config.yaml
color_jitter: 0.1
activation: "relu"
loss: "cross_entropy"
optimizer: "soap"
beta1: 0.95
Rows from block 2 of a small image classifier, named by matrix and row number. Rows with one number belong to one channel. Each number is 128 + 32 x the weight over its row's rms, rounded and kept within 0 to 255. All counts start at 0. Numbers have three digits each. After the name is the row's rms in percent of the matrix's.
After each channel's rows are labels from the 100 images, of 14976, where the channel reaches its highest value: "strongest on" is what is common among them. Only what is clearly more common there than usual is listed. The data: simulated grey scan slices of phantoms with and without marks. In brackets: how many of the 100, against the usual share in percent.
# convs0: first 3x3 conv (model.blocks.2.convs.0.weight, 64x64x3x3, each kernel summed), inputs 0-63
# convs1: second 3x3 conv (model.blocks.2.convs.1.weight, 64x64x3x3, transposed, each kernel summed), outputs 0-63

convs0.26 106:142158147174149144102140132148157177129133143138128157145120157090091141111167122107087109075091150081100074112146106156087139070062121053115119097064150128111084092106105167140169154108059120
convs1.26 103:126117142130115161131119108147138122090142104132136184102131116116098167179134123115104157110145078136143174111090145092105076149107097161203126103211168129119062130075130182112183096128202135
strongest on: head (66 vs 25.4)

convs0.18 077:070113155160098154107165096161165119150159133122075120137129159044147155091127182095153166105127123117098104123116124153187097111171153111079083157136185098163123071150131167072159122152106151
convs1.18 083:112151086145093078120146096091142108064123133110140125147124119107034152164105127129143143158134064118094125162082098070077127100188157130121122096111108081130049105117089087141111116113151094
strongest on: chest (59 vs 24.9)

convs0.60 066:141108115115154127098146164080071095083086157158134091110119150131084124121167139126114102135143113146075126146201164107121056114113117123105155130141105112084123117093156094038103118061198123
convs1.60 096:113117116130114105203124149149178176090135115132128099096157125107159121132111153099141081152126094074136114136070146135132201113147187165118052132080165142129104115098067137122065121117183094
strongest on: chest (60 vs 24.9)

convs0.14 119:147124125121150091168118098162141131081164130127100123070131213095064121133098142084094122161213149114091119095114098165129141139132137053136097120184099074158093142123187144119121132141134105
convs1.14 107:130073110129096168110119117102081079074076141141085113118091134130119098058184117099146108144097094114136142093108111125064101161064140094107154105138116110081109082098087150105072083123107167
strongest on: belly (100 vs 25.4)

convs0.37 078:119130073135081135111178149167142129099136065108089184137111007100135132114108159145151088110139130078133128136121144107153121090080130132130103098142105087179144125135091089087090112124129065
convs1.37 105:106164098124161110111108142095091142140177143153149071104254168168084107115097064132116139145125126102114070107120109103122083133098097134087140114090144128172102179112090142123143156156107137
strongest on: limb (75 vs 24.4); ring (58 vs 17)

convs0.4 121:144126067148151115153052132095100092108136118137125077101124103128136159125173124119218130190121062059171160136130095114123180148120122154085140094167093089155134135121103114124150102160128180
convs1.4 111:129107153114078155149120116100118105079081116169098134103188105164077023124147082134063075187153150103102101126153127115081130107063114132144099104122154098121161130134129138108139131106090104
strongest on: head (70 vs 25.4); noisy (65 vs 29.6)

convs0.36 068:145116103099130159123086150111107084139152079130164134126113103071173082099138126137115083101172105075142169125079106145079127098114119118138096105155108082134176159106117098026110124107072075
convs1.36 081:126128119108176090100113149168164159110131149142125076093187103142089122116109144123113139127111071134112186103113118033137137088119093094120188132053221099137121097152126160131130141106145140
strongest on: several spots (74 vs 17.4); chest (68 vs 24.9)

convs0.52 077:079103115109105127154159084105147122100048113117069169116124159106123133125149099139102093175145116088122161111224071133094149106088110124121128080190138114075081112118142114117128125191124151
convs1.52 078:113142119157124069135225160139161133142145174121140044136138080122120121116094071143138122107101112128173150139065132096167129081160118143084104156076172123175168138161116117147181136147142107
strongest on: chest (56 vs 24.9); several spots (54 vs 17.4)

convs0.7 091:085134104101145145110117131054158078116154153131111106126135151140075163100125098072225116114147061108137160168095123104093157142147107063140093136113162140147147172107071097104138132094111087
convs1.7 095:163155141137093140134161127133082103122089132130118085145210076106118054157140134129084139173160132138120098132107117071064102129110144117234142132168153156133119098139098122090124150067124132
strongest on: bright spot (45 vs 16.4)

convs0.20 085:093142103152126143146110130106149113096095113135151141139120161126122149098123095098109140126062079063167116130112069131151136126043130061111059098071071111066131134119155170145190149129122124
convs1.20 098:127092123141126106060061147112136151074142155118174031127120065113107120113122088125138130144132069122103210113104101030125163127120118115110159129143163140120106122160121148144126146164138113
strongest on: several spots (73 vs 17.4); chest (71 vs 24.9)

convs0.24 112:119137198065144088096126095131059140120101128096181132142112100108106067104072121129086095081139102140149149067100103093082120118089124172112091163092127123089134131115093074110142175113105102
convs1.24 113:152113126103101165131153138217086119207152126161115170197208141159125087148130125112122156071119164151132112145165073137151131132158137077152078113118117094101126122109166130125167148134162165
strongest on: belly (53 vs 25.4)

convs0.1 077:128128184067141125180158151147091131097108060055175148079132185148156111099108140124090135150189163085101181098101146141110127122097116086117143111174107119135114117121167095063121099114109099
convs1.1 100:129151112140129094044147121139152084134160159151133094152139100095101089107097139145110117092075095097140187130137101041139123077121129124092151081063193097118140103148136113156164079103159150
strongest on: several spots (72 vs 17.4); chest (68 vs 24.9)

convs0.38 088:135101110095118126104198062138126077109115126108111166133130083120146130107119154067179085173055114126170086108075070092133081113102096155093126131125081099146121079117072134119134149097101127
convs1.38 078:085132089119156083110059148117112164156107157147095107101199099096116153133128116147125203145116147163139197104141112060113164151171123128082158094175174121170137108117164109129107186156124128
strongest on: several spots (78 vs 17.4); chest (63 vs 24.9)

convs0.13 068:113144085114062123112122126134097100152039083141133219127137140096093112123115123049126139176104154161142147161120121137067162119146137128107142178094081124137124151082137067098110110154110156
convs1.13 094:137127137107193084105109110124115103148153154142105040173170107107103152116115188144140135102102138122080168107204085056119120092161114100117165137113177112125174084112145138189124110119123100
strongest on: several spots (78 vs 17.4); chest (68 vs 24.9)

convs0.32 140:107126172062177118190122118130147118124082066098145146160116147128114138121128116101116162086202117139126133089129101127170147105108158116124133117164073118141088051104153144096160035169111132
convs1.32 104:119122137149055116052178086123098089092135141162116081143163117122125122126128089105093079096090116165156041114120135114111096124104120161107059126101116119176111095176090095133145071135110141
strongest on: belly (90 vs 25.4)

convs0.54 119:134133177124148116075126127158117185124132150071150167118132110109118071094149066155093113106093155136085109071196096114129122107109105116131113095091174091128133095109086199114180158149141067
convs1.54 123:093157124155071166087131122127139097109139131133176103099063100115095153118071100089141147103113112100139200104112107122119055129136136137103088133071084088107113120102140050134181074146100131
strongest on: belly (72 vs 25.4)

convs0.5 079:080148129086174103140086107141131111118098129103130079099125104065138123080137118164096073107140074089104122128134112081098103093105072185095132147133122106084103165078176128107073094060140144
convs1.5 098:124127113153133114194150095149163166125123105146173170108112142147135129160113107120099085133184084104087135156086178159177164082100186092150064090091148164088149109107065119121119141077138088
strongest on: limb (81 vs 24.4)